From a checkpoint of a small class-conditioned spectrogram diffusion model: patch size [16, 4].
Rows from block 5, named by matrix and row number. Rows with one number belong to one attention dimension. Each number is 128 + 24 x the weight over its row's rms, rounded and kept within 0 to 255. All counts start at 0. Numbers have three digits each.
# v: attention value (model.blocks.5.attn.v.weight, 144x160), inputs 0-53
# proj: attention output (model.blocks.5.attn.proj.weight, 160x144, transposed), outputs 0-53
v.2:122127163143106104131132108090133147112143072138116099124123109108169105161150121144109124165110100130127173093139153095112124105191140149099085151132155117116129
proj.2:162153150114158146149110145137128120101119129097102106115161156137159110081165139067142117120174178121117170141144153132117164164099176153099115146082117142123074
v.3:138119114135103106117155107072174140119163129106146141104070137151126153153123153119159131113138161133130130135144130137126141111135130140110120124152140120098131
proj.3:099132124137132128145126120188140169124095097154155084116135119134093108136137131103120154141112160153098116102117132105138139105137142121091124114129131119132094
v.4:159073093146102102127139145124149126131116095105146120171134131084115119117096151136161144089119118148129118098120164128116117150109155133160088109100134109062107
proj.4:111109133087154078118136141116125142107162120161111139094137106090121088148149149134131154134128148107136076118157113148176069117120128126160129148096119128169137
v.5:134129127124147175113112128135137137137108159103131120179088124189165152137126105095151129151152133120159119086141096135134122132151110122132077119104125146140118
proj.5:159153083114105117128102117125119120168124104135085143151169138129158152130096123121151143148144127119084139129166128107108120090137095123156122088107167145105116
v.6:143098138097111132108087132144109149133094100149157080119150131119151091167112127124134137115115128115117147105107121109126119104164133141091123145091140147077098
proj.6:110092052113145120136136131116140140112113139139097143120138153122154110132130136050133147117158135124145159113144164132157187154116138167130144154136102124160102
v.7:113150144134114101143089131129140154156137126160141133092105102107136140177082082150143133090133106113093113148136125109129090139167150146097113141072143165102119
proj.7:131139130169122151098157154117109108118110101134104125100135143130133117174139143142154141115148148139117153104139121140108117106118129166119147172130106117175118
v.8:129142133112144070119115132181136123143179121061145150103155141146097111145110098099152140126074119133111123128142136135118184128109158083107135152106163119125155
proj.8:119115118148131112113130149102088113102111132127160099161103130168049117104114118138125133114124120128121173152149168117175136141130139103111096089096125132132124
v.9:132113106113106118148154124111143136134111112122127120131121135078114110082103100133146138137125117141151137057157147154127126090140115101147125137167100121119118
proj.9:119119117064191117130125106129179126096120171146102118105106137102148112089136115129124126125156137099119090133131141128141131146144133157154124147104160118139125
v.10:139119155162153124132103115132118147132102086089170133103124112123153139111095121107080144122143061097115137162143137141128154082108132130113155132139157176131104
proj.10:167134151114114156115147150138092123118168130093048116137099147135174116119134114105120122143090176131151159139137096129106120088132121132149122102144155128152148
v.11:124119121157102127142159095073127167141181131140101156159135141145168135120143125143085159146133178096122180107136169129134141120120171128134127112118105128125150
proj.11:145079144097148119177097112137132124143116151133152099136120132128152134115103126166131120125152094139135137116095161168140147076127159121139135120149145129094112
v.12:124132129137113132156114147143115142162104106108138159099098128100116109172106116126104118119117162130098165120150104123148100136137088148125073091101160124144133
proj.12:116097138137156115098146115116109144126129092118149109144124135146135108106134135156133149151144100102109109096123158143138110112149082118120108116103042131112117
v.13:112166157134146108102135132121156126169114161116148098127097133180154123133119147096148118125150155139136097135173139153139109139145116130117146114139132154128129
proj.13:152154137095124119108086143122105123142145086130104130121170125157135112092092122162119138143137125116115093099127144143099141141109119129138097095156123133116119
v.14:115145194141142107102179116128132110121129134154160106147120128131159087096142214129122092114121140119150145112094111109147113075162123155105109149122140097122132
proj.14:103144101107141097146160152157097148116138153114090107150185139154129128109127119138142114071145152115128144157146181100143147106087172106104099132150137137136106
v.15:149089123141133155132113149070173121149108107093157167135130157135108103163127090100099127121092089119084123098097103098134105130129114135148123180095155111160108
proj.15:118078104134157162122135160180114140112155111104087111150127127133116119157133123076126107119134136127153140169146144137165130131119125101130122098129139132117145
v.16:138113117127119095102133113138154174095140102151123108135138141131149147129139118143093149131129145171177144150059126113112121137111101154132100100146127116156146
proj.16:137123135153117120129138120114149124129119114107134139161163142128170143102161175082128078130161127169135154103130118140093083135113152108121105126099127145098079
v.17:145120088104132133161144100133106058158107125087116134125110142130182126112108126134128173081128109088099175121117140126122114128105130104176079123125164123107156
proj.17:176161161113137131116117108139081139113142135153127128119118128105145113113169126096122144167139153113144112166124136187140097119120108123130120162131136173160080
v.18:137118104188106138130160133096142149110167147120136164102114143135126136145094106151127133137115114165137186129134145126139122110139133171116156112095117132118117
proj.18:144152167060114148153118142176102150124121118140111132141134150113161151130109139149094133160114148169149084138104156134174143084107130138121119134151151109121130
v.19:129148092120134137131128148139116097101125073121136123115169104095156117102160137082128164117136157140154104111139169138120140105132106099155103122113086158121128
proj.19:086067110146123117136134103117184095161121153146179121097108101134097118117126113125135144124117092115143140148124128134120094152132118121151119151105108131110142
v.20:147121118126160113086138125115147130188185159097148091145096135124112171095166136131149133122157100117151149107100110110132102093128188097109097095104167126121150
proj.20:156143135130096113131091149177082120163124127158096130121136157131107147147115169144165129118121163159179126129130106142107132142141179095096082109143110136148110
v.21:128111138149109184150114104109100132111159121149139155127130076116113130137130148126124112178124130146151109122188136144132153146139131127111143102138090084118091
proj.21:144119144130144142113142116141155167137133158119074160114100141148112125139138067122119105126107133103149070098121174082166115120157117136160151116158132129123144
v.22:123112122139103115131167149096173142113144124146168100108133115158126121136115121114108125090135117093086089171109111121122176122149105134161131180135118137122124
proj.22:109061130107157148158151133153089149103115094121089124111133119160105121112137140099100137144141134143151159102113112145109104135120142105112126163141146137137104
v.23:135134125099160118129129120147136079175145159114104119147105102184118141176113130142168158124161116102150113110120122172090143139110122125143125149140112114131137
proj.23:156135178160097128100125131105088140110111128118133155121142144132125150134110140155134156134127141128088102147103131123130139105121112136146106144149171141161119
v.24:142145065151121116099136140142112147126095100176106144132162097098091125155116130152162123105156125107134142146102125119125124121110121091157173119140169168103151
proj.24:194166133116105143094142094101126127130149116138119110150129129115110113124121159143106108128131145142152077107123091149140102121129130116146147133157106105139094
v.25:130157129111146125162095097117127140119081148137118103161136120133159109146134102137107112151096099128157131116117092149138106121098128104136145134161144132151150
proj.25:176150095087112103126139096126103111131148160104138159172117115133162156153131105118146122111112148121122127113121034128080121135110159119162175118134161130135123
v.26:120131157119115088150173152074142136174080133125137128110096152146127124129113150118164089131145133115119158143139106137131113123139113167132128168141133118128114
proj.26:149161134090124079103165109159120141124127106121137108091143127131133128093130119135124125102131111129132111123155065136112113104109108142124111128109132143158085
v.27:127154139094135117109160131171126116114099155084153098103142197164086128116126149113099131118153148116113168163119123138127117105098124134126124103154130128109126
proj.27:139139149131130111136104148112143111122138114115106170114140128138147135098117131123117124140138088147142128129113134171130158182148110104092052086115126129117149
v.28:132125109080127138125102106124113087078136117111144120097117111084100103134081172123138121127076088182156134128164125158111139112113132140125143110148098081126111
proj.28:082116143120161121109157113098166160098152123123124126099113123105064121112167100081090105153109124112132107106135130122134145152149120154154146121107111127134139
v.29:112163142123111145157137149123104146106101142125158139113086123124149111107099171111133106087098109128133102124096166114116163128112129111166134132114151136129153
proj.29:125113194093125110170109130110148116169140086128129112140180121123119161138151120078149123163099145122146100095143129135117113140153120105167145125153174136109121
v.30:139103090133071134102160107086153140111146112134139119091131143114139146135141146096098174115140133105097176163103100111118140108138140168149148136124115126121089
proj.30:119140107128171163152142123149169131124130107133182166126123141147109161126135118149094124145131105130154149144106160153177157170120161116153133124149122143113131
v.31:125140086133127109149130100140104155137118097135162128155119128073136152117108101146136160114133100081150139135107166114120141132112122070100111121114140117128085
proj.31:131170158152133121146130153140167118141127164138112109138112139102122109158156127073163169112145144111137155096122140148137096172162126086113129152112107124123163
v.32:131122124161164121143142134093160155111150130143099121124110131088142151081124133168099100118116120139112121165139164115128132134129179150137148125135164113075129
proj.32:142126134116097126151143153148089121133149139105169118135092097125152120139173138106145135125097160138120098116116083141113113140127149114111157137123117088139144
v.33:142122095113152162107125127126117132117108157130133060101112060122126134080096149145110101136108092136134087158135148135153118099146126138127137086120162105114103
proj.33:113156063081124167144120137143106136153129133136146148110139097113143132137171113103145117163111145125155150108147145146104130170121160125141157124145101141098145
v.34:139131108109163133137131138098117148158100108140178148123129100117132120134138131080121161148125123145150165118121129175155104110148098108061137128129116140153149
proj.34:112168116165107150150122128162094134141102156123095138155113143158139114101138114189125116113159160127106105146129127124098128118134138132099101109130147133124134
v.35:122127101124171136104122136147148156150181121121100139136130135124097147163133112154141153086139137117143091080147098124128116161087131115133144130137116119113144
proj.35:103103105133143147082112093092116128130110128151147151128113174123079136115093143174119107116142121132156113083119115147100134113155126119158135109142135133140127
v.36:140134134137154095120111130058099150167138127117181143135112123140154160129151127107150106197150125118160067104116134152140090115157116126140143137146158152129128
proj.36:147118153118090143132112167183090139162098125094109105120131137156124134137140142127165131151130163131096167124145127103104127117133156135137137129116101088080127
v.37:144169103151140129122060101118120123120115107129103118158114100125133166138101073097124124101121116109129121094096116122125143146098124083131127116103131165115133
proj.37:096137108151117104142126130150170115149122139162153080159096104123078114167111135069139141121111146124105136113143098099137113103126140128142173140121147122154150
v.38:117142139098099128129161147151092168116102134146120088128111140097167142090135126119136112127153152134147116132117116114130131116121121069147116145117103170149124
proj.38:122124151179130141141133135094147104164130119131176157103133117125123150136123132188150133102138098113098150111128110106132098101154112115155130144105132105101130
v.39:135125150103125160139146130126116133122166153129139125122105111116107128104152125102111132101163148112175147100089134104138117150138133107131114144139141101124097
proj.39:111062120092129102152121127116084110155124155143117125133117170104115149161112104158152139097123133132132134121102129105151108103153119109101111123182085132131147
v.40:142113122114082159144129116121139091135133176122131131119129169113095118104157127116164129076171159120099104115124076115134145110150147117128115124139148171121145
proj.40:135096133131168135087107140153123139113131133136109163101110151111145154141115119122152152118125125103096169141101112116129093113155106127112140119158086117153106
v.41:137148163122183141141093117109113108129132161111113115128114114107137159137094090120132154106139124088120130121095107126128100132134105127095127111087147091135109
proj.41:134107104110110132136147116124092094132109137137121102138129149123163142125126123134130142135113137105133149117129084150058183167099105095113122094124108162156148
v.42:118134148145143106127103125112106165155113147127160123191110131120129092170142128126169116132116137150105092124117175109118115162124104117146152124131111152119146
proj.42:059101157120114135121084145173115142153142135106188140169153148123168111133122135123136149117138141120100110103119165113140108107143116107153114099152140107121134
v.43:120160107137148136135119141124129109160101143147167183141148108139084144130160139075106171099145110111136112130083135123125132134122097140156139121193115089151135
proj.43:114131196130139150108137100145158145105135147098091089136142166130104147143122139113099150143134123125135095152109125151142101164134127125133115119160142155131146
v.44:133143125092150093125122138148161116098157102152156157087124149150123149098165111152116129129116186157164125122139128099116162145139135105107112121144126124152133
proj.44:133159135181114094117133128071144114100134142140121110115117111109090118126103126134136120106131093137120146164130116106095080149090127137126117138104114106137151
v.45:130137118127109157122118095141123110092116143175123162114151120108131113136109104176116129097120117145124076178087161084111117123098125131153109096125114139107153
proj.45:151168122165099168133147129075107149114147119139160123131135136099159153162155125152105111130128135145153156165109140111105140103109134120161138145133135127137106
v.46:125115112140090131120115154099094122105127134129129123147148119165157158147125167143167094124116101157139094185115151119129121135118117140154131122089133133132107
proj.46:153087081134121143134151134144133174144117100122132145131129092163156139165139122146132121172077154123120122140117180079131102134125115115115150132113168105117124
v.47:133090107123164140166124145130116131141145153127134125144101133144103188117105114162057141153143133139117162125125089140126135106144144179143129109141134111166149
proj.47:153141175114135124149126140132109112130141097111112154135105129108138137084125174142141117180135089134097154100088110169118136110135133161155158147102160119076143
v.48:107112113152129130138139132064153181122115114111127123117115136140119138149105139152071118144129088148139124144077116128133143136154146145138122123130156106173158
proj.48:169149139127122146143111117193126138136143125110114153140124151144155154150137121138097128110122138144122176112077114134095125161094150153125123100140070144101117
v.49:142109118131171112113100133125122180098142103104153109099127144174145095138178100130093112158076110121112173154169160100143155137121122125056124108109143159180168
proj.49:110108113132098117155111160112106110121107111100120137136115121168147128147101102150120134105163138103164161088123135122129087132107129134094119129103135101093107
v.50:129114149146149123128120097090112106083087122108179123125069109116134153119132145115131120103081088141156156102116121121128126139136176149116124171088099113118122
proj.50:114100104107140148146125144108089171117143137126091125118129117128011151124114124096121111134138132105106191133124111118123112118082171143153133146124148121124125
v.51:123162108127074169119154098097131114128140163160094148104155147073136095162127121141129116114156157076096154139078154112126135117151108093130088113128129147104146
proj.51:113130117158157168132144141137145149153139145158153123138118122072169099108104096153130133127125113074137111108102145119110102116110119087094096106136120115150097
v.52:115136165136111131129161187135143170187099140138139116089119139135102116151122138127156109133186143056118129155150149140144117151112140125081118166131132111103111
proj.52:108122101144122133138163083104119081165148124144104135140156142089182124161139146136128117125116102108123122129139155123110142089122126119060129157115104148149140
v.53:127143130131132124116168141179071110123104171173139116134105113171138128119145158109148075122152153136165126165145117103122142144120127147149142130115132127135108
proj.53:104118141158106127132141123093097133134154153127169092113182115131146119126095169155152101140125129152110081120132119127176103102116118142101142123125076102123135
v.54:138135097108132106115148132074124133110146136076102104164117152142155181134128174132148110146127153143156184100105104136120118162108115158169117115127119111153106
proj.54:147172089173086055156122126168137115137130127107149118131147156146118170149130136156144089135109134145121145140129145133152113121118123149144102135136178138105126
v.55:126097127123072109076142124160151094084117128119087179106121145143090130121152180133136084128163171147119134139116131128134181112136127161143143137181145125121103
proj.55:146107092118143054084119129082141148107150124105147083153116133118117156127099144141118097125120099158145116135149149142136084132111108162119127113183122105144119
v.56:137105143147145131107121140036156129190136114094124095110090149127132127134155165126154139119130145131134085096129088121108127139145116156103117129138142093119097
proj.56:086094139136110147082133114168120128126145118107162159138141141140111114121104138126139133137137117114136173127113112125139133123128116114103131134134152135135153
v.57:122144154132109099166134167156133203164091091133128158099115139083128092134097107117139151155112160140119165134146112150122113128141116125125158173116070160146124
proj.57:093101102122140110126133115121110105147138097130116084149139136113110062119142132153103135129149077135146135145143097121121157118139108138166129148122152126128103
v.58:140126112143081159116115160106139130109100117152124134121123160154154166164103117111135128088168146148141112163135154150123150129144094166159135132099140101110144
proj.58:104107087138150165124116091151152151122135149146166086107142122123123162139134125137126122149087099145120079108122144141124125121159083149142124095094127139151139
v.59:120130171156136111114160164166126117097104133138140097113075146132125123148118159121123070141139161143154128128114077119133127123110107168104150153165098114159106
proj.59:115142128107097108110134117115116120119169127114115171157174142147087108122116141151114089132109116136126122148137144114152141120149095160101140150172158121146133
v.60:143122124172173104148129142153083083114117118113124108098146132160121118152107113115117118154113145122117142128108099152150085090150154152134137150142135139133193
proj.60:113141134101135110147122132122081160122115129128150111138128137156109104145129115112119128103141118117140091128141106131183196151105150159134121152123127130114113
v.61:116151164131146092103084147062143133112138137130146141132112117127147105145151102115121103174138114087170168100140115126122119156140083105067165150134146120184115
proj.61:088160139143101104128117140182147123125159128128076125124152116143191102127112119113126125098138126101125106136122145121095097151129108128091141168133132146113129
v.62:131124152113054143127125148142126131157127125139101111131115155075129119125126090127136132102149164096106125157133100134123133093117137130140108135112089203147168
proj.62:090091194126168144109151133105116127158134166132142120152118150096162127117103114151121142151096116108147120110123103116193149135150122110128141138095139105150088
v.63:119154161115098161120166114116115067122067149186156112103079114125131054127136167118165105112139157076155117133121158115134144111136133096125137160139111129091148
proj.63:083094098138151154105162140121107200121185162149130143121152113121141072125098153136161121136097115085105122112122146142153124132114110101097138164146116102170132
v.64:127134139092102158119119133139155152125093130119100146070075165137151132107118109151130120119148161133129176128111113097144140138122116130134085094138167125132147
proj.64:124119083090162173133105132141108146136142147114143160138121136139153145125129124078126117130112101123127139135113103127048106084143108118154128106157131129128117
v.65:112120141161129121150118152104135104131128087112108192112149142178133125135100102128116154106132141123100170138165112139124150145153124163116135157124109139119095
proj.65:140117185102117113086143116138131141118110113117124081160105134168129078141130121171108134138120100151142127158158108119138168153118099158156134154123135110134128
v.66:142113140145151118125130109159100134116162146118216102115167130114106144107162080091109135121073082127117135100055134115137121145116131077120140127178112121173160
proj.66:105092150094134112172141137104138136118125123117098143121108126121117144142119121099113128096148149121134093135131120120181124112142178104114139110132143131089126
v.67:128149108159133109101146155164163178125123140183196138139075155110078135128124152127145118156104123123143114167159128133124091143129115115115130135128098135149131
proj.67:094111111103131092125144146105158091117114139135087134121161118115137151104123130124121100109132119108143062105170145112085106150139122144119132129132146133135103
v.68:142097131108152165125083135142120135153158163145114130144151072116091160119178169130138129127143153130140131097077094139126169148144156126109148104176101143156131
proj.68:070082080132121153101087122096112110135090115151085135132096100092106150117116124089111121122114098131124099152109102131105111092117147130158167097146147142101122
v.69:127125147133133088124139130150141166121137161148140126104132162150153140146080099167119090120118144112118097184135105119118122112082117143143196112089126110081120
proj.69:126090142136087106126151155124130115093147155131148104140136139162162116120144109159119121122138122137147187117154113131050123094194115159132144108099145143138136
v.70:117140148186163137137113125112136194130092138133100167150105138108163140104157101141139106163104134147148142098124155127119147149094081123137131094135150123136123
proj.70:181133132114096097145140136098150095146134129149158078100135141137146138122107110150153112092148120134118134122121115115103039082160122106133113122110166103124100
v.71:125133156120132144158128171117145151137103107117108194091140099119139119131104120100112106108126145154139105114133141108143148135103092119160139113135108133151113
proj.71:175117128142122113090116087131137122119138109115131065150106112136111093127129134137120122126128118139128106147134151133128131101135096106177130126131142122098137
v.72:131099172123127129135137145077149118121118125135114102125109116146098115110099121121161140137133091079194081092108109123136137136147113117149175183133102147143133
proj.72:063045079103114134145131124154159145116138121141152160116149106139159125128135144170141149122132137106109107134133118119106107123112125142147139159129160101117135
v.73:131122128113141171168134127115157077066180148137145133124097126155149147136135134137114135149127110156170123139172101146112158145101105158097143145164109071130128
proj.73:107125118165117160131142115113156160117109133145127120131145115143077113156133126149122133104112128160126137125154108130109129124155104148124151155120115141144146
v.74:122142111168124134119152140079092144146153130147139083132135161127097160112132184095156130130126136131155038095142106125118104138157145140135154163131126136128118
proj.74:088141159151134113145134142147137114125133143133123135124142136136093159126109159125109128108123120121128137136142134130203151150119134124120126115124125140129144
v.75:140125093141181160116099079119126102120171148129137168138144096132126147122198096104123150104123152115127140109133161159115129140128094104085130134166083109148108
proj.75:178158154135115132102114167098144152135071153128072090127100108106086118128090097121133143127109134106122098132148154139110123113149125109111132119120168131111121
v.76:126164111154099094145123113110157123117118154130131104115156116123103169158113081088132135107133116140116117149149106165129135112149102138141174122125143156144098
proj.76:138179135071145138127106128147210137121150141105108132134115115124171150108143113116113127134129155133127119119140108141128150165117119156131152112122115117125176
v.77:108163149140133133171109142134122129120087097109124123103106104168131104133100103129120122127123075114134144115075108120149122145114092128152123123135135106144093
proj.77:107158143098113174147107093120127134132151136127159146118138120177128119132142138118137148128133169145105139111122121128137101150122144144162142135111116120109142
v.78:143127111133105137153106099104123158140119074102115066152120132112136155167130103074125124107113137119097140141121146120118148160135114156119101114110158144101136
proj.78:193164157144123145163101157091128113131119107113133135129117134103111161117105110079125106152121128139140167099140143102142104107144113131119099128088099097120091
v.79:116151140105124121125141107154150127099134148102108122121158097067169114074156121150124121121096093124103164124153163126151135085107114086145105097078136141131100
proj.79:113149113121149152137143119063144143126138120111124165144099127090135125107124110138130136138144167123128157127138125098093111146102114107106091131093140082128118
v.80:138131112150141120115141117128118110091102149137134126108119141140133151075162140113090110139122088117116121158126105094123100136059170146120183127142101096132147
proj.80:104098103132110116155124140108140133127156125120117134127143148145079145121121128143105152103123153111137117131148118133161135106126171143108148151115139137108145
v.81:125121126108157127127110107145162116153191095119160143134101157146163164159114109124118173124147115128141082157134103127124092160120170134066114124059119070102096
proj.81:084159158153128157118138158129130127132110120108108139113147126115061156126120124096141125147133124117128173112128146125117116133131138127077136135098116172159143
v.82:139124123156072098121105108130110121128114113130098089141170173125092145161109131116129174120140130126119126172109113142118106122129136121107171102117129171130160
proj.82:129105184143162118107108147104166137121131115122137140126120123135134169123122120180117161135124125115136132126136135137164138183148121127097135091104118142156121
v.83:112156114138176145146138144118086105115174091128079113136134109158073152139143108175107128094121138134118169170120101107128117139119180128138122144144128112113134
proj.83:135212181155115156116133100116083143129094115134144122124104128140116129113119123130124144131122123126121164120111107113098164175130147118140151119167120123123113
v.84:128136121128139166121137114059137080139177141195121123125105104143137160126118159116122106092184105173132138176156107137113087111144152135124120112122154097118111
proj.84:127173162126119175123134127177133161144109134132129159118144104122120171124117146061144110147091158169128118121125142127067192180106129136114122088131107147158141
v.85:121137103158144128102135125149105174165171122167178104155107127122130165173139158099123137113123096089111160130080114148139093121137170107074140116114115128111089
proj.85:129167153159115131154148123111116105133118136144052120128131125121106160141128125140117114146131141108141079132115142126171144099112149133097131136103147118130135
v.86:130106127122160111154096160130077100123119137105191129101173104078109126157093107123099150127090051104103154126120141171118129138145099124109123144141096114108106
proj.86:091101151163087144129124108096176142126142122137078137125104101138103099134161121186108160124145152117133163131149114141163155081131115127157138135116111139117157
v.87:130120117099138142141151133167111135076166125118072154135156128150132168139136147102124107127089148152145158133096148140134109110125114123117125140078118102162096
proj.87:172175130170122097135150110103082135106135114123153137148096133143098145121133140068110126117136131131141122123110135114091134144139117140118121124101197118128124
v.88:155139106146133098132161091147117114113141146170092136157159090069156127069135119108107135127139105115143152121095145110144094073120113092109111129186119167126150
proj.88:123163111092126105161140151111191137136102134153144087106105131062092150117111127124119134120118150117112111127114100134148159113117156096085115119142146125132133
v.89:125146134131134115102133139127165129142108097114121164116105162153119105136120160118151140096106121164077111152116148096119131143149134163126137116097151145152129
proj.89:116103086096117118103149125134098120128136099116181110149123131160109117141135127131142121135151108139153106112135132107133148144125119114138128111117140108133126
v.90:132113138106076128133147106106083105126071199157104133156096118072127106156117107100141088138151093116097143144158123127136137128132105152106153158104108134082127
proj.90:063051065154149159060124151120095162105171144147134170120125095091144099128154099142132131128108151097125163146131142141157113093126076150104123143118150147165138
v.91:135125116096167141121171154131171155130057147123086084121133144116138097099144146081158103125132108139107133135140121130124124141103122113098146138159142121089146
proj.91:151147083164133125132156108125135135150164140117134243131130144119152117123125121101128123121123144138130114132128094124086168146155121107079115113124118124151139
v.92:148081111133131132126139115137113103140166115111111113141079137155096153134117140145177142119125120166126102098149112093116101113100122129172117126108133158117103
proj.92:162122217153115135115113131113117124122061127097150090109152112149095162113131140183167104144125152166114125142156129111183155110147119154159118115131114095130112
v.93:125136115138125108151139143131097131130106147124094108128147122131147081099122116105119151155088168144135125112166133135120170138134097124152112133119142107141120
proj.93:091138151141127111125126124117143134109164117119180166132114130126158105106144129106130128117150123129117152124134101132156103116110121103125120119118118156134134
v.94:122111120147082133108160133120140154121113100136188093108076165147132166097097108110105140094125081147129162169115178115119169150111144139139132113103147101111119
proj.94:147085140142158119190147101100132135128153112112138108134161158157137163129140120158116143143111128129135147112111147119123073155123144161108114113110095134128155
v.95:138125154102153107155169116110151130104082118096163148110134152144084136092100140139066141133141112139117119182098152147123127116111119146106113086132137133090120
proj.95:120109092142115076131152135129116102126129120104159141130126162142160122128155135125087147116147116148145184118129168122068161164156136134098104099117123115137142
v.96:130129162150159111150105153090127132155165135126146085142097082151154117147096104115142144120138066084136116162140122145124138147142141131145151131077155152106103
proj.96:147108147115099115098131105127151132126087164123131144137158128145147113106142155147147133120173157141112098165088144141090176106118146109130141159115104120120162
v.97:141088118127111107126148159110161157133119118153125102167149099095131110113140111119154128169105117147137146073100119090124153124164110114128121143130132123131108
proj.97:189143128161153096134130111138152136162109119174141126148129115127151140137125082133121131137079131130089097131088104151167130118116111127169122127142119105114116
v.98:124120146128110126129109127084143153136127100102130149083140101146157151108121115114084130149121120142105187129090078140136159133161121137147128106150158105149149
proj.98:131127146094102117147096158130141106119131120113107124126145154131161165128091084131109131108140142154153147126103125088140114146154104143150106153137111182130145
v.99:123132184117094074117160133069190078108103118120150134121136174155117093139162134063137134125117160145103155143145085095129138110139121128095116163119120135132132
proj.99:090073143126139096149129108154132130178094145109154140133133185139117122154135133183126110119120117102116118092108135135134142170116139123089159135169129076085176
v.100:135127147081123111133083137156123116173136107100100127121113157101109179157126076114129157123179123116127171099174110147124130102128186136092118129131133145097128
proj.100:129116137149119156109126123120147125144120133122126134186122106131100135117119117105162108126117138096132175153128144105122168126117136113132167146118165115087130
v.101:122102108137116141141132173107122152179151100099148128105088136137097139097126126111128153142164125154118123158141130124121126130174145136124131131139131143166125
proj.101:058122104147134162135149090127155127096108148122134128172134098146066145123103127177112102087113140122128124149148133142124123138092107127123123146165116137128147
v.102:149122176147149087115135121109166156167160136114085139140115131142142117125139129123142131131124135112117117114115136105119109121122178108125152155181177154122174
proj.102:155111136189137121101107133085141152145112116101113109115147161139133118130156102088157101161132125119113122127084143098099195152143152139130152149156109087115093
v.103:139146149153097103144171134130139122169121106130137105121102179103152134111118155129179155095145131091098132129100149161123112110179179131153110163152168131067115
proj.103:094150111119116120106165125124134098139142147141141072157138144099091142105121145095128096150102127092128098130114111082154171117068165186137144136116089162126148
v.104:125121124097122081152155178121145153126077107119151108112091142117141135133060132137174121143085114163141109132114141145111111133138142098157128134108170115123136
proj.104:119135105179139123113166125126091088134114163166168158134145155105172175124127130120129116106139122128136087141076126134113123151132106141133084114149120149121160
v.105:106195118113128130146134123134099109146127134123165110117084141122151141108093137128136142119115072098137113154143152185116114123162166106104122174111149119100112
proj.105:153207102140117152128154098117057122141170107135128161149140119120133102084139175183114111139134150109131118099118145137179150095072144141117146117141129103126157
v.106:141121118103123164133171109082148111137089133125113112147116135138189130117063138096127133114095095110121170107100150150149094120122098105147091094095135101143100
proj.106:158119147109109146153174131149153129134157142126142119108105153148119148139108154139123159092124146129126092129107159101121132117132108157170105122093125156135168
v.107:124141120156094113134132147109087155125151093146111177089155114098148110140121101165122144132077122141106146146146161098116134136124136110126111126102131118121128
proj.107:166166113142097117151119123150093122149120114165161106103089133121136102145129136132140124123148100152102081134101049128146124122172119098184166114129114140130146
v.108:139080101154119106127189140133165136098178110101127131155092149141138122125129170166153140121142161145109162125160161137119134133119156133118079106098146143072105
proj.108:146183060110130098140191136145078117128084172123151154140129177110124142136121134114150091121143089136144126146137133106125089138142119144108133111137139128151111
v.109:128134148119122125109123140093158135117105132152073125133152081145149150128103126157139091145172144133145161116155135116118123154139104167144140106168099127140088
proj.109:176173129190130117132132108135129133148148156137127094156119146103189146132114141107142134116154137184117095114125106154140162107140103086145133095148145137112153
v.110:126115156112136160141087156099135176134134121109162145143121135122145129111144118079162147178093163131153092072143118166129147126155103116124127166139097130164147
proj.110:085096112138119125106137139124178112150113108147108136102121098127137112162139083142109099116119104138158148180130159126086113124118114106178121160146130178123127
v.111:125150117179155089129146144143157179104138108135119118099118127146118167134125122155060133134135101112137124155094108158131115129125116155140132118150144148171155
proj.111:170161150138124104152134119110117118105134128167108159110091140122118150152124096173085139115107115113112163119120154102121138106109123162112085136151111075127096
v.112:142121066152133121143122111115107094060159118139102153116171088084110134142107109143136110096133082159122116162127148117108145115087134118136113104141141124089130
proj.112:133158115155130116144104137126113106150092113122153142160143109117120144112102146085154188125151127122121099085153119148123136147169089113152144092114097121142140
v.113:136138103107184103092144151153130175187129140134151116161129137137103177085170127114135123152134110149139111129130110123141088135105166095102137102079142168149104
proj.113:149140115157140120101142102136115154076103115131115152125133125153142150100092099116112115112105148140107148143130159120133151097135173114094113132094171115152132
v.114:108154148143138138145147132101076170128073114159118132082140130118198083110088139106088102158113107101150155158139150137136143108121115101123155144137106165152133
proj.114:133091146149112138139100128108165092117170117159150123115091131087160086133131168140099143127143120144110136131130046169128145113089129076126113115161123099133123